python train.py --arch="dit" --model="class-conditioned image flow-matching model" --cond_dim=256 --activation="swiglu" --optimizer="adamw" --beta2=0.95 --lr_schedule="wsd_sqrt" --final_lr_fraction=0.1
Rows from expert 5 of block 3, named by matrix and row number. Rows with one number belong to one neuron. Each number is 128 + 32 x the weight over its row's rms, rounded and kept within 0 to 255. All counts start at 0. After the name is the row's rms in percent of the matrix's.
# gate: expert gate (model.blocks.3.mlp.gate, 16x64x256), inputs 104-155
# up: expert up (model.blocks.3.mlp.up, 16x64x256), inputs 104-155
# down: expert down (model.blocks.3.mlp.down, 16x256x64, transposed), outputs 104-155
gate.5 115 [129 141 126 134 208 131 132 125  95 110 156 190 112 143  99 143 165 142 153 119 133 118 135 124 167 112 186  93 137  83 144 134 139  83 183 138 142 184 125  84 104 126 159 120 178 132 157 122 113 133  96  87]
gate.6 074 [156 102 110 218 106 140 134 132 140 153 134 139 201  87 128 136 143  94 150  57  82 133 144 128 167  77 184 131 131 108 156 114 102  73 131 127 144 154 164  87 115 129 101 150 135 192 110 178 162 186 118 152]
gate.7 087 [ 93 139 181 161 135  97 159  75 117 103  76 160 108 151 119 122  98 158  96 135 118 106 110 138 118 103 125  50 134 161 155 120 130 136 142 113  79 194 108 130 151  95 155 166 137 185 184 103 111 146  76  66]
gate.8 092 [104 131 125 137 102 185 142 197 115 103 116 101 138 101 144 146 126 143  75  62  88 122 122 138 158 106  73 103 153 167 122 147 151 126 107 173 147 148 148 146  93 155 149 188  87  61 132 174 124 126 164 123]
gate.9 108 [100 144 115 116 179 134 175 112 101 126 129 108 125 124 131 150 144 170 138 106 114 121 126 135 138 122 125  95 117 130 129 107 158 142  81  85 111 143 108  91 100 157 155 114 150  73 135  54 125 113 178 103]
gate.10 149 [130  76 187 118 149 121  97 125  74 135 135 146 155  96 102 160 165 106 170 108 130  73 129 115 128 127 170 123 131  85 147  96 133 121 181 165 117 139 103 127 155 183  93 141 131 134  93 153 153 116 176 133]
gate.11 089 [110 149 119 127 106 129 107  91 127 161 110 117 100 127 141 126 120  77 173 155 181 106 114 115  83 185 200 179 117 152 114 134  79 150 138 110  93 121 117 146 131 196 126 111 115  64 100 104 100 158 119 125]
gate.12 097 [ 98 144 124 119 110  88 144  79 128 101 148 146  95  96  86 143 114 134 189 161 186 116 114 119 155 119 108  83 154 120 124  93 166  39 112 125 184 105 107 109 104 154 121 146 141 146 126 102 143 153  32 107]
gate.13 098 [157 142  82 142 120  71 116 197 106 112  35 166 135 114 134  73 121 120  18 170 126 123  98 141 115  90 134  97 135 112 131 136  68  58 130 149  91 134 157 120 155 142 124  93 105 148 135 136 103  78 142 115]
gate.14 070 [141 111 106 155 137 184 156  84 169  60 156 142 130 100 120 132 134 182 174 111  88 123 113 111 143 118 152 107 123 119 129 165 156 197 132 127 186 141 134 118 125 169 114  90 153  94 122  59 143 108 143 132]
gate.15 138 [100 128 155 115 122 181  22 106 166 100 113 143 130 155 114 180 113 127 115  87 184 139 134 131 149 129 136 142 111  69 159  90 144 134  58 140 171  77 122 162 143  95 146 154 109 105 143  64 102 129 102 143]
gate.16 160 [146 130 156 133 193 162 134 116  93 130 164 112 120 116 107 125 154 141 157 185  76 133 116 128 147 113 186 102 161 124 136 207 167 149 136 145  79  86 149 132 149 135 168  58 114  77 144 192 178 118 115 107]
gate.17 082 [124 142 113 139 114 138 166 179  77 130 140 141  61 110 105  96 117 167 143 157 102 171 121 160 122  86 165 104  98 110 144 170  53 104 155 143 160 140 171 182 107  91 160 163 156 143 164 123 136 164 118  66]
gate.18 097 [115 118 126 135 176 133 153 101  59 141 116 174 150 134 140 152 120 177  57 153  68 114 106  82  97  96 151 145 141 163 187 150  82 108 110 145 107 154 119  54 138 133 148 107 122 131 141  91  93 166 183  97]
gate.19 148 [110 156  46 122 150 156  19 166 141 111 112 161 112  97 134 112 111 218  94 177 121 119 128 125 140 141 125 144  31 133  99 193 165 126 125 137 133 124 114 154 104  81 150  79 112 108 172 178 125 140 155  82]
gate.20 075 [132 115 141 213 127  93 129 156 121 122 121 114 131 179 123 125 103 140  86 145 153 131 120 175  78  96 100 129 106 125 101  83 116 112 140 148 134 156 150 169 171  60 129 125 109 200  95 130 122 164  76  86]
gate.21 103 [133 162 172 118 127 142 155 134  86 112 151 147 166 152 143  70 153 107 135 138 121 120 133 166  98 177  76 194  93 116 165 149 150 114 152 129  88 114 125  99 103 121 115 128 120  85  90 110 131  98 132 133]
gate.22 128 [120 123 157 117 190 159  39 134 126 118 153 105 111 144 138 115 130 207 131 118 127 147 158 228 118 124 108 144  89 138 100 209 122 134 134 127 136 134 112 160 119 115 163  88 144  88 161 167 116 119 199 105]
gate.23 093 [134 121 171 145 199 116 105 106 116 120 105 112  77 124 143 126 138 133 191 157 124 113 141 117 180 117  47 186  31 151 109 141 181 145 158 169  94 119 150  91 117 137 118 167 179  78 111 152 131 126  92 127]
gate.24 086 [147 124  96  57 183 103 124  83  71 140 156  84   0 135 113  67 148 175 215 118 104 201 143 138 139  82 137 152  86 107 103 119 157 149 125 134 160 117 137  98 144  81 119 171 160 120 128  83 113 118 115 120]
gate.25 079 [ 97 131 177 159 165 125  30  71  89 115 158 101  58 147 104 140 155 119 169 159 192 144 173 143 143 115  80 155 135 117 136 168 105 103 139  78  85 153 110 113 149 164 154 116 122 137 126 175 121 126 131  97]
gate.26 096 [118 155 122 134 104 125 168 135 147  99 152 168 102 131 146  55 112 178 174 101 121  85  83 126  80 128 131  73 119 148 177 113 117 131 133 109 101 133 135 122 111 171 137  74 132 183 110 153 118 156 174  94]
gate.27 099 [142 160 148 125 205  57 100 154 125 124  62 162 169 113 111 145 130 103 144 130 182  85  97  82 157 106  98 139  28 125  68 154 143 108 107 166 150 145 129 133 137 117 153 109 116 127 145 159 145 151 100 203]
gate.28 085 [118 141 139 125  78 180 111  69 127 118 162 122  66 169 119 101 121 103 175 118 111 127 154 130 182 151  93 112 170 108 127 181 147 125 144 144 100 166 157 137 138 143 138 111 137  85 117 173 138 147 129 121]
gate.29 133 [153 122 170 124 179 147  64 102 172 153 126 148 119  93 145 114 118 139 182 147 194  19 170 102 155 162 136 117 134 177  95 234 148 139 160 118 123 113 115 154 124  95 106  26 127 127 127 142 120  93 144 135]
gate.30 092 [111 143  86 125 156 172 112 127 106 127 235 116 127 157 126 201 132 157 116  82 117 129 143 156  85 150  99  98  79 115 119 124 137 131  77 106 134  99 138 143 125 127 137 137 164 131 124 123 113 205 136 100]
gate.31 105 [154 109 146 145  87 178 136 222 142  85 150 175 118 110 118 106 109 153 111  95 233 120 110  60 216  86 166 164 181 200 149 135 133  21 134 120 129 133 144 104 142  84 140  99 135 126 124 112 123 142  84  50]
gate.32 101 [128 158 109  99 116 195 130 156  90  95 166 133 109 128 140 179 107 185  86 158 142 105 212 146 138 104 124 134 175 144 201 115  75  80 100 145  97 138 120 104 112 147 163  93 109 184 163 103 123 136 123  81]
gate.33 091 [152 130 213 114 159 157 213  99 129 126  83  89 155 134 134 118 119 162 120 133 106 129 119 141 166 138  91 126  65  85  54 143 103  97 127  82 184 170 109 124 111 129 167  99 133 141 111 162 118 155  67 114]
gate.34 082 [116 136 119 138  21 124  85  80 164 121 129 160  96 151 105 168 138  91 180 145 177  97 155 132 134 125 113 153 135 188 164 172 145 145 107 114  53 142 108 163 129 158 132 104 116 124  95  96 131 103 183 137]
gate.35 111 [102 137  74 140  91 139 133 149 165 112 122 165  88 182 138 115 118 139  91 125 122 128 153  95 101 111 168 123 142 156 125 148 126  68 116 126 153 160 100 133  98  39 202  77 162 154 135  85 117 126  86  69]
gate.36 114 [113 136 172 108 155  96 130 171  73 122 140 156  94 155 128 138 112 134 167 177 110 139  82 161 171 106 137 125 171 124 181 131 134 108 110 130  94 123 126 115 126  55 156  80 109 119 133 147 120 142 137 114]
gate.37 135 [139 149 134 120 140 104 155 105 155 125 140 162  89 131 131 144 135 155 164 102 138 135 114 138 122 141 107 123 186 116 145  67 156  83 142 137 112 109 140 117 179 162  88 106 116 141  93  64 142 146 141  84]
gate.38 094 [127 126 158 138 177 186 153 159 169 133 149 149 121 136 115   2 107 116 112 157 101 120  94 128 152 122 141 189 120 185  97 115 159 151 128 130  83 112 112 156 118 125 141 162 144 154 172  95  81 125 117 124]
gate.39 085 [178 176 151 103 165  58 113 141 102 145 108 158  90 123 128 120 128 112  98 105 128 173 100 125 150 111 191  93 139  98 140 119 110  78 124 125  87 168 135 100 116 106 160 121 116 120 141  79  92 167 106  90]
gate.40 104 [134 118 128 155  86 128 131 148 173 133 147 136 133 140 137 123 101  80 187 171 129  87 101 112 122 122 120 101 102  86 111 128 107 145 146 130 102  15 117 125 127  73 112 106 131 154  85 159 113 144 161 145]
gate.41 115 [165 134  95 128 121 109 125 134 117 126 134 173 118 131 107 129 124  86 133 123 138 120 109 147 159 140 122 133 120 130 159 107 137 169 111  65 122 101 127 101 150 125 130 107 142 118 195  59 125 164 151 144]
gate.42 072 [143 146 144  69 151 178 134 133 131 111  77 132 108 145 119 145 119 129 109 114 145 136 138 176 137 117 211 176 138 183 111 195 156 182 116 152 114 122 139 103  96 128 113 136 128 105 127 135 159 102 188 126]
gate.43 091 [151 178  95 133 107 156 129 137 132 105 178 121  97 146 111 161 120 155 137 201 193 136 131 107 158 142 121 115 117  90 107 127  63 150 123 155 211 131 141 154 139 134  99  69 174 158 139 154 120 185 131 110]
gate.44 099 [152 129 125 116  80 152 135 122 103  94 151 143 150 162 147 133  84 159  68  82 144 108 158 124 211 120 112  74 113  80 117 132 170 116 133 147 149 116 138 141 154 151 135 114  80 118 158 178 104 153 127 144]
gate.45 093 [102 117 126 136 155 152 132 128 129 128 182 140 117 122 115  78 139 125 163 111  74 119 149 116 170 120  87 169  89 134 139 132 160 154 121 131 121 156 140  92 143  89 104 117 118 185 134 125 115  96 238 129]
gate.46 085 [163 153 120 138 119 100 124 122 132 136 125 138 151 103 128 123 134 120  70 110 144 140  85 152 148 110 138 157 131 113 125 137 119  98 106 159  89 146 140 167 105 128 132 153 136 122  80 143 125 168  57 101]
up.5 097 [131 122 117 170 199 143  89 152 105 123 153 159 111  84 122 103 173 131 151  95 131 120 122 140 135 122 179 161 184  94 119 111 107 106 153 119 139 107 141  91 103 121 154 156 121 105 154 132 130 133  99 150]
up.6 094 [136 138 127 142 134 225 122 124 147 135 255 114 112 120 139 132 110 133 110 105 143 112  90 122  67 125  84  95 100  90 122 125 173 108  95 127 107 144 165 169 109 125 135 123  90 113 133 154  94  93 140 127]
up.7 092 [117 109  72 130 139 112 140 110 131  95 115 128 150  79 148  67 165 137 112 107 166 143  86 147 186 124 112 140  86 135 155 153 158 143 158 111 122  78 159  92 152 127  98 127 151 121 129 156 136 123 113 154]
up.8 104 [136 146 113  29  91 178 118 131 122 103  98  83  91 104 150 140 138 143 123  85  37 113 105 154 195 186 132 124 148 102 154 150 148 172 136 143 171 120 111  95 130 113  96 146  47  94 122 112 167 126 171 136]
up.9 141 [117 110 141 132 120 202 144 120 106 132  70  98 137 160 121 155 168 112  37 144  93 120 131 152 182 125 101  90 182 124 124  91 111 165 115 104 141 133  42  85  69 102 184  96 161  70 151  94 110 134 179 135]
up.10 081 [129 122 129 124 178 128  63 149  90 109 141 123  57 117 122 136 152 210 100  94 134 108 124 199 172 141 128 161 145 120 130 116 166 105 161  90 141 149 146 104 112 129 131 226 119 112 148  67 167 143 156  81]
up.11 076 [112 138 121 206 123 190 106 182 144 171 140 157 183 129 157 142 112 114  51 104 133 142 142 122 160 103 162  90 167 109 114 127  91 121 141 134  73 133 163 108 109 138 149 158 111 119 144  84 123 152 148 150]
up.12 088 [156 140 157 107 152 162 128 123  14  95 148  88   9 141 146 136 134 111 151 129  93 112 124  99 100 105 161 121  95  97 129 171  88 201 116 116 136 106 100 182 150 147 142 118  84 109 124 113 125 143 126 124]
up.13 098 [112 143 108  58 138  78 131 197 128 171  49 183  37 109  96 101  97 109  80 176 179 118  91 135 139 149 165 132 112  92 154 142 178 153 129 113  86 128 153  65 136 134 162 108 110 112 135 126 127  53 151 156]
up.14 105 [124  95 174 116 120 133  87 109 127 133 160 130 133 122 125 117 142 111 171 124 107 116  99 120 137 136 195  87 133 165 154 134 108 192 103 128 118 156 112 152 133 103  94 143 109 134 103  92 193 126 149 153]
up.15 090 [137 116 138 124 108 130 239 131 102 108 118 137 159 105 134  84 162 111 136 133  85 138 128 112 130 150 137 133  75 134 109 195  63 167 174 163 158 115 115 105  92 110 111 102 154 155 158 170 113 118  82 182]
up.16 094 [103 144 147 116 216 155 142 110 137 110 138 125 118 121 150 134 124 235 174 163  90 115 136 169 134 156 164 130 153 166 165 231 111 118 130 152 115 140 126 157 125 144 142  75 109  38 162 168 161 130 110  79]
up.17 089 [ 78 105 176 120  97 124 176 117 101 133 134 119 131  92 112 137 141 191 190 127  92 137  84 144  74 127 171 105  86 145 139 112 160 166 119 137 150 143 145 126  99  92 136 189 120  75 128  84 154 165 189 114]
up.18 090 [163 137  72  67 218 213 163  92 187 109 132  77  59 150 118 141 140 106 133 140 139 107 125 151 156 189 128 145 172  95 149 176 143 218 117 167 130  94 110 199 115 163  96 132  96 157 130  88 135 101 119 138]
up.19 120 [148 115 179 118 160  90 228 116 116 155  88  96 127 166  95 127 124  69 104 137 179 145 100 163 182 138 139 116 101  95 154  51 193 113 111 117 113 142 138 116 133 130 112 172 156 114 108 106 110 156 102 145]
up.20 091 [131 101 138 158 132  99 113 146 142 137 159 134  72 106 104 184 149 121 134 147 165 101 188 141 173 153  23 100  86 236 255 120 159 159 117  95 126 120 124 149 137 161 101 149 106 130 129 147 141  97  80 142]
up.21 099 [147 134 190 139 110  85  90 106 112 128 183  99 152 120 139  91 117 118 142  77 185 100  78 164 177 135  54  99 137 120 140 117 166  99 127 114  54 116  83 138 158 155 102 143 142 113  87 112 116 155 136 131]
up.22 132 [131 108 176 131 124 152 137 141 136 153 147  73 132 147 159 141 113 178  76 114 120 149 148 208 109 145 168  91 206 129 157 176 125 141 129 147 130 148 152 122 145 150 125  78 154 142 155 173  75  76 154  97]
up.23 098 [129 117 151 207  57 102 124 166  99 126 130 171 129 144 125 112 121 118 139 128 158  95 136 153 145 144 158 113 157 108 151 108  95  78 120 104 164 151 144 117 104 116 169  82 108 126 155 123 110 157 149 114]
up.24 105 [122 120 210 137 164  15  90 185  84 108 211  46 114 129 138 141 133 150 123 102 104 142 189 156 140 140 127 117  58 188 202 147 148 138 114 136 153 139 124 110 167  97 139 149 149 152 169 145 133 158  76 123]
up.25 087 [153 158 176 149 115 141 141 167 106 105 168 149 142 130 107 108 143 184 170 129 134  93  89 154 167 103 121 147  94  73 149 155 202 114 135 119 195  89 149 134 126 112 151 143 159 134 127 115 112 194 109 122]
up.26 089 [126  97 112 197 163  94 114 159 119 133 139 168 165 133 131 156 105 119  81 150 164 148 137 136  84  71 122 125 165 135 101  66  96 109 112 153 151 107 136 154 138 107 171 181 145 131 146 155 107 156  89 128]
up.27 100 [100 123 133 176  83 133 123 175 137 141 161 152 147 161 148 147 117  64 115  96 103 129 156 137 113 108 172 136 186 181 123  78  70 117 128  82 184  91 168  99 149 132 114 159 167 184  85 106 112 131 151 117]
up.28 096 [159 128 120 122  48 137 255 121 149 104  97 143  83 131 123  85 117  94 136 144  75 143 126 100 178 134 166 117 120 164 136 165 121 151 150 122 140 122 118  79  85 150 100  81 126 157 124 148 147 121 146 127]
up.29 121 [150 115 119 113  69 124 135 139 109 126 140 108 109 157 121 100 104 118 107 140  66 216 122 176 111 130 145 112  91  84 123  54 113 119 110 139 156 153 144 151 137 163 123 144 157 197 121 157  74 133 132 137]
up.30 092 [106 112  92  21 111 177 105  75 103 118 145 139 102 138 121 148 134 124 135 126 116 157 136 143 110 181 141 125  81 131 147 149 190  87 115 107 153 112 128 177 122 144  66  80 107 124 142 102 124 188 181 172]
up.31 105 [144 113 108 134 177 124 115 144 170  83 134 157 138  90 150  95 109 128 111 109 154 130 130 130 202  77 190 160 149 118 118 129 148  53 124 145 159  90 144 147 152  17  85 139 157 105 143 103 156 145  94  91]
up.32 097 [153 119 110 139 180 157 140 142  95 130 123  55 203 134 113  48 129 134  96 143 107 192 123 138 103 109 107 117  73 143 112 150 126  99 138 136 170 120 107  48 149  30 121 132 179 126 158 116  98 146 135 159]
up.33 088 [118 128  97 241 103 122  74 203 117 118 165 127 170 151 140 131  87 120 142  95 183 133 125 122 121 119 122 123 169 165 147 114 115  46 142 139 103 137 112  31 128  90 137 172 138 151 137 115 128 138 169  92]
up.34 106 [130  99 182 127 149  84 196 147  99 156 172 110 125 140 167 141 124 142 120 142 102 125 135 119 137 129 105 105  91 122 153 107 118  90 128 138 201 110 131 116 130 124 149 129 124 124 144 177 145 169 106 132]
up.35 096 [122 105 129 206 122 131 107 163 156 121 166 188 148 160 151 107 117 166 109  88 161 103 130  68  75 111 119 113  61 217  91 138  80   3 130 129 152 135 114 100 140 126 162  76 100 142  77 135  59 155 112 100]
up.36 093 [112  76 185 161  96 153 123 195  98 122 147 112 188 136 147 165 146 118 155 164 156 145 118 172 193 128 100 141  44 100 152 124  95 139 131 113 153  76 108 126 110 138 142 130 100  88 140 203 128 139 168 149]
up.37 109 [159 151 170 142 157 118 149  98 143 108 124 147 104 123 128 140 135 162 149 106 202 120 122 127 159 140 149 141 126 108 128  99 148 133 130 140 149  94 146 110 167 127  90 102 104 106 112  97 155 110 126 107]
up.38 092 [146 138 153  44 120 186 140 152 134 134 127 146  81 117 120 101 150 140 119 142 154 122  75 104 221 165 185 185 115 194 140 132 141 129  98 136 103 144 119  73 145 127 100  93 118 125 115 119 129 111 139  94]
up.39 082 [131 138 136  33 143 150 123  88 177  84  84 103 117 121 123 134 100 174 111  77 137 141  92 115  78 150 134  91 136 108 123  93 215 176 119 130 109 107 134 163 118 179 130 140  96  93  76 113 149  61 150 122]
up.40 102 [125 155 105 115 168 115 164 129  61  95 156 110 142 135  92  76 170 145 113 116  71 226 168 153  87 156 171 121 120 123  95 121  83 111 124 130 154 160 144 113 137 186 142 143 114 148 150 142  91 120 117 125]
up.41 129 [102 159 156 132 161 131 140 132 151 126  96 103 123 134 163 194 118 148 139 127 121 142  93 122 101 177 144  91 109 119 180 191  83 124 125 171 101 144 148 107 118 102  95 139 141 158  58  83 144 139 110  99]
up.42 117 [151 119 161 122 160 148 116 117  82 119 122 133 116 119 145 145 116 138 129 127 155 146 156 108 152 138  88  80 133  85 231 131  22  71 113 139 154 141 124 145 135 114 158 130 119 116 135 190 105 137  13 105]
up.43 086 [111 115 163 229 153  57 138 137 130 113 141 110 184 140 135 154 156 140  86 128 121 118 177 139  85 110  69 139 106 127 105 102 177  93 131 120 104 142 130 175 118 149 153 162 130 118 108 179  70 159 111 124]
up.44 091 [129 148 193  78 112 141 168 160 115 127 146 130  27  95 118 188 118 113  84 113  96 138  83 136 133 142 110 115 159 116 107 127 113 159 134 165 110 167 128  62 128 133 141 157  81 165  88 176 145  91 108 130]
up.45 091 [136 137 117  52 162 135 110  98 152  98 144 110  89 120 108  87 110 114 156 104 104 108 126 154 109 166  99 165 105 141 162 148 202 178 133 146 136 121 115 192 144 147 122  98 105 117 120  93 157 103 209 112]
up.46 091 [119 111 109 107  56 104  85 150  84 119  95 127 149 141 146 130 144 101 134 125  55  86 128 134  88 139 145  99 175 127 131 158 102 128 101 120 113 138  74  88 107 140 129 121 141 151 146 154 134  96 136 147]
down.5 096 [121 115 123 172  64  54 137 168 127 147 159 132 123 125 116 107 150 126 108 164 140 119 106 143  48 142  94 101  77 221 192 129  49  45 102 139 131  86 119 102 118 121 133 122 133  95 156 116 134  79 141 130]
down.6 087 [125 131  98  89  80 100 147 112 112 131  47 128 157 129 117 151 132 156  95 107 137 133 187 148 111 121 113 152 159 139 108 163 130 111 135 129 135 131 135 160 138 153 133  98 121 131 137 181 132 136 167 151]
down.7 078 [131 123 147 152 161 170  94 158 147 125  97 127 121 137 127 145 122 123 149 148  66 123 119 136 124 108 182 172  82  85  36  91 255 166 114 113 151 137 136 114 153 146 101 122 130 151 124 141 155 111 155 138]
down.8 108 [127 140 106 185 104  98 132 129 156 132 114 129 101 128 141  86 130 119 180 174 113 137 192 143 152 145  99  89 108 140 110 101 133 145 127 133 112 116 133 165 125  82 122 144 163 178 123  89 134 170 102 135]
down.9 146 [150 100 121 157  95 140  92 182  90 148 120 205  87 106 114 178 113 104 114 112 122 124 133 136 109  88 126 154 134 151 111 195  93  91 136 143 119 132 195 118 187  97 198 133 148 131 124  73 114 124 144 126]
down.10 085 [121 154 184 212 124 168 181  89  69 125 123 152 103 139 151 120 110 133 188  87 185  57 129 149  96 123 134 109 162 161  95 158 159 182 145 126 118 148 154 123 117 161 106  90 120 135 119 134  89 130 146 114]
down.11 087 [128 126  92 194 147 111 157  93 153 111 135 119 122 150 134 184 137 100 107 167  97  93 183 123 168 127 107 115  71 114  98  55 207 133 135 141 156 124 121 145 123  88 112 140 114 141 101 108 135 154 166 126]
down.12 085 [138 130 164 184 116 164 130 127 194 127 111  97 164 126 150 131 129 118 114  94  99 123 141 139 135 127 123  93 153 197 120 169 144 184 130 123 190 132 138 140 149 149 127 141 120  84 123  93 114 142  95 144]
down.13 101 [127 115 132  92 142  77  76 151 149 122  98 123 119 134 129 128 121 134 106 102  45 126  86 122 163 109 131  86  76 159 111 219 140  34 118 142 142 113 127 115 132 134 127  78 115 136 128 110  73 183 104 119]
down.14 104 [126 119  74 255 147 123 115 119 114 134 116 167  43 128 125  96 111 141  98 129 134 133 149 146 150 122 154 144 123 141 156 106 139 111 126 145 180 150 128 117 142 161 161 121 112 171 137 136 136  99 120 125]
down.15 086 [101 172 114  72 222 143   6 110 105 136 142 162 135 147 137  60 103 133 129 147  99 144 108 147 200 141 142 114 135 118 121  86 183 151 195 110 114 167 140 131 148 209 151 191 110 107 139 180  87 133 136 132]
down.16 095 [147 124 148 172 153  71 116 122  84 108  95  89 137 150 140 100 104 165 130 157 135 144 121  60 108 150  68 163 157 113 159  82 131 100 133  77 156 101  97 110 109 103 164 177 116 195 156 199  72  90  94 159]
down.17 079 [126  91  76  46 153 151  71 170 145 108  73 153  84 130 136 163 134 129 142 100 115 140 140 134 140 128 124 181  68  77 107 188 178 104 127 116 144 132 128 149 126 147 149  59 113 154 133  90 128 171 137 126]
down.18 092 [123 133 127 187  70 173 132 139  69 131 100 130  74 124 112 134 132 139 180 122 133 127  91 123 143 146 131  99  82 161  82  74 218  70 132 129 123 123 146  82 122 142 152 117 140 118 130 143 132  96 171 132]
down.19 129 [116 148 216 104 150 163  44  62 147 128 114 178 124 109 156  89 124  99  93 113 124 134 146 194 152 136 107 130 224 108 126 138 146  76 123 133 174 159 118 134 108  49  83  75 152 247  84  77  90  91 146 126]
down.20 084 [129 146 132 136 206 122 157  88 108 120 114 154 111 139 109 140 135 127 171 114 145 116 177 131  95 127 185 210  81  88 123 131 158 134 133 138  87 149 133 158 120  51 112 148 111 130 115 116 161 115  91 146]
down.21 088 [120 130 122 118 117 135 227 150 124 135 119 105  90 133 119 199 122 115 143 115 137 143 127 118 123 167 181 143 112 152  57 180 114 112 133  92 176 112 120 118 134 120 150  18 157 135 137  40 135 109 108 116]
down.22 144 [113 170 143 154 115  95 195 132  62 155 104 153 106  97 100 166 144 108 126 120 118 162 129 245 134 117 150 118  62 111 105 104 124  37 138 124  86 170 101  74 110 140  73 179 209 134 111 183 181 103 157 154]
down.23 102 [120 122 107  42 141 142 167  87 138 130 202 110 158 128 145 150 104 103 121  71 110 161 145 124  93 127 142 109   3 100 106 115 106 137 143 124 139 146 114 131 132  74 105 131 141 154 128 140 131 164  22 113]
down.24 098 [145 110 118 105 107 125 157 121 169 141 144  74  63 134 116 102 144 117  91 106 137  86 129 113 144 111 155  55 139 192 138 101 221  99 122 142 191 109 119 142 141 193 119 170 125 162 123  95  96 159 105 118]
down.25 074 [109 122 103  36  55 121  27 124 121 128 141 115 212 128 119 121 113 139 128  68 197 104  70 148 105 154  97 118 103 144 156 184  38 122 128 120 115 153 134 146 132 102 170  62 123 100 140  86 134 105 134 110]
down.26 102 [130  96 159 121 103 117  97 182 138 101 110 111 112 124 136 107 123 121 198 124 159 109 118 122 165 107 106 208 122 125 117 153 151 100 115 130 112 152 120 101 124 108 104 155 133  71 112 145 142 159 185 116]
down.27 107 [134 151  54   0 149 152 149 139  69 135 147 135 211 110 125 197 115 158 139 155 104 153 106 133 147 131 116 121  15 113  80 109 103 139 140  95  81 130 128 101 135 137 142 192 172 112 137 121 167 170 138 165]
down.28 094 [124 111 121 255 113 172 193 155 127 128  85 113  82 123 131 167 122 131  87 110  89 126 156 138  77 128 129 142 122 103  76 115 226 110 116 116 219  91 130 145 124 131 115  51 134 144 130 106 154  94  93 103]
down.29 109 [120 111  87  75 101 171  91 125  86 125 142 167 159 110 126 125 137 135 133  95 117 206 124 154 140 171 125 147  84  84 111 181 138 125 106 107 124 150 114 135 122 199 170   8 146 118 151  45 140 193 156 127]
down.30 100 [126 132 130  80 139 138 120  85 120 135 170 159 134 127 121  57 129 124  95 121 131 134  86 131 117 118 167 116 141  92 135  24 117  93 124 144 190 150 127 169 132 104 139  90  99 142 118 126 142 106  80 127]
down.31 087 [142 113 143 144  68  65 136 114  99 132 124 132 143 103 150 115  90 132 148 138 144 102  74 130 151  98 116 157  77 228 151  69  64  91 147 142 139 167 139 108 139 169 155  96 113 157 107 114 117  99 119  93]
down.32 079 [133 126 177  41 174  81 114 131 150 128 151 119  77 131 126 131 124 105 131 144 101 110 141 120 185 113 159  92 130 255 209 166 135 119 124 137 111 133 118 137 124 159  91 160 118 148 125  98 111 219 105 122]
down.33 094 [119 121 198 133 143 139  28 101 141 122 156 121 143 138 127 135 134 114 124 168 171 126 151 128 147 141 116 153 110 116 137 103 129  40 116 154 102 113 119  81 116 135 119 175 127 134 109 153  74 171  83 128]
down.34 104 [130 134 120   0 139 126 160 125 141 116 184 109 210 130 133 197 129 114 122 139 134 121 140 111 148 133 151 105 165 167 162  80  92 139 127 141  92 142 137  96 115 126  97 190 131 126  95 125 113 131 136 142]
down.35 100 [122 139 188 105  54 153 115 122  76 111 112 132 137 143 133 106 142 144 154 126 194 144  76 152  56 158 126  84 151 221 161  97  36  76 122 110 137 100 109 146  99 173 132 126 114 150 141 144 104 119 168 146]
down.36 095 [136 118 119 123 102 122 107 121 142 126 155 108 150 115 125 123 129 120 118  82 122  92  93  83 119 100  67 176 141 118 166 131  15 155 128 150 115 132 144  94 124 125 111 108 130  54 135 118 160 154 107 142]
down.37 104 [120 118 149 230  74 119 117 170 155 103 127 108 113 137 111 137 122 141 161  83  95 131  59 121  88 123 122 109 205 127 196 202  84 135 134 105 164  95 110 153 105 198  99 126  97 161  93  72 125 171  85 170]
down.38 099 [121 122  29 130 100 137 146 131 103 118 158 153 117 136 123 176 124 137 169  73  59 122 108 148 196 132 100 166 141 129 135 102 173 116 133 131 105 140 138 129 122 107 134 133 135 109 113 131  86 170 141 131]
down.39 090 [117 136 109 122 121  37 118 133 157 145  98 124 114 122 130 142 135 145 142 145  73 139 211 121  95  96 143 122 137  54 125 208 120 106 154 129  54 101 126 103 128 106 137  68 120 150 140 173 135 144 140 130]
down.40 088 [144 155 155 143 176 153 153 108 128 120 140 125 111 136 111 138 141 115  96 116 115  35 171 120 142 120 165 132 175 155 105 126 174 172 129 154 144 107 146 199 125  25  94 170 135 106  96 164 147 106 125 124]
down.41 126 [164 143 178 115 163 136 105 158 116 127 141 139 137 135 107 148 118 148 143 175 139 150 141 102 167 135 129 143  48 110  68  59 145 144 132  79 112 130 123 127 123  75 130 129 119  91  77 174 131  84  78 167]
down.42 120 [140 117 173   0 117 107  97 100  92 118 136 144 173 126 133 149 128 125 119 112 106 120 140 141 174 127 141 104 162 109 114 155  84 126 119 115 104 148 130 120 116 183 137  97 143  94 103 141 125 155 244 143]
down.43 098 [122 118 129  90 121  62 134 155 111 120 125  81 126 135 123 152 112 117 161 173 207 142 132  89 129 121 125 214 118 129 134 127 158 125 125 127  83 118 125 121 134  90 115 139 116  94 131 127 112 143 121 147]
down.44 086 [124 152  66 127 107 133 191 105 133 105 149 119 148 128 137  96 128 128 130 118  80 116 119 116 116 134 143 112 142 135 128 120 255 116 119 146 153  92 124 143 113 101 123 163 148 123 113  71 146 129 125 113]
down.45 107 [123 118 110 110 100 160 118 143 159 112 171 103 128 139 126 120 136 132 125 118  67 106 158 111 118 128 104 145 161 145 137 102 148 145 133 108 132 139 117 122 136  77 141 105 109 148 135  94 107 156  37 133]
down.46 086 [136 127  96 228 212 143 136 167 144 124 107 135 106 133 120 125 132 131 118 149  33 150 194 118 204 132 162 120 135 123  64 125 255 118 124 111 154 118 116 152 128 125 121 142 156 140 115 117 143 108 110 138]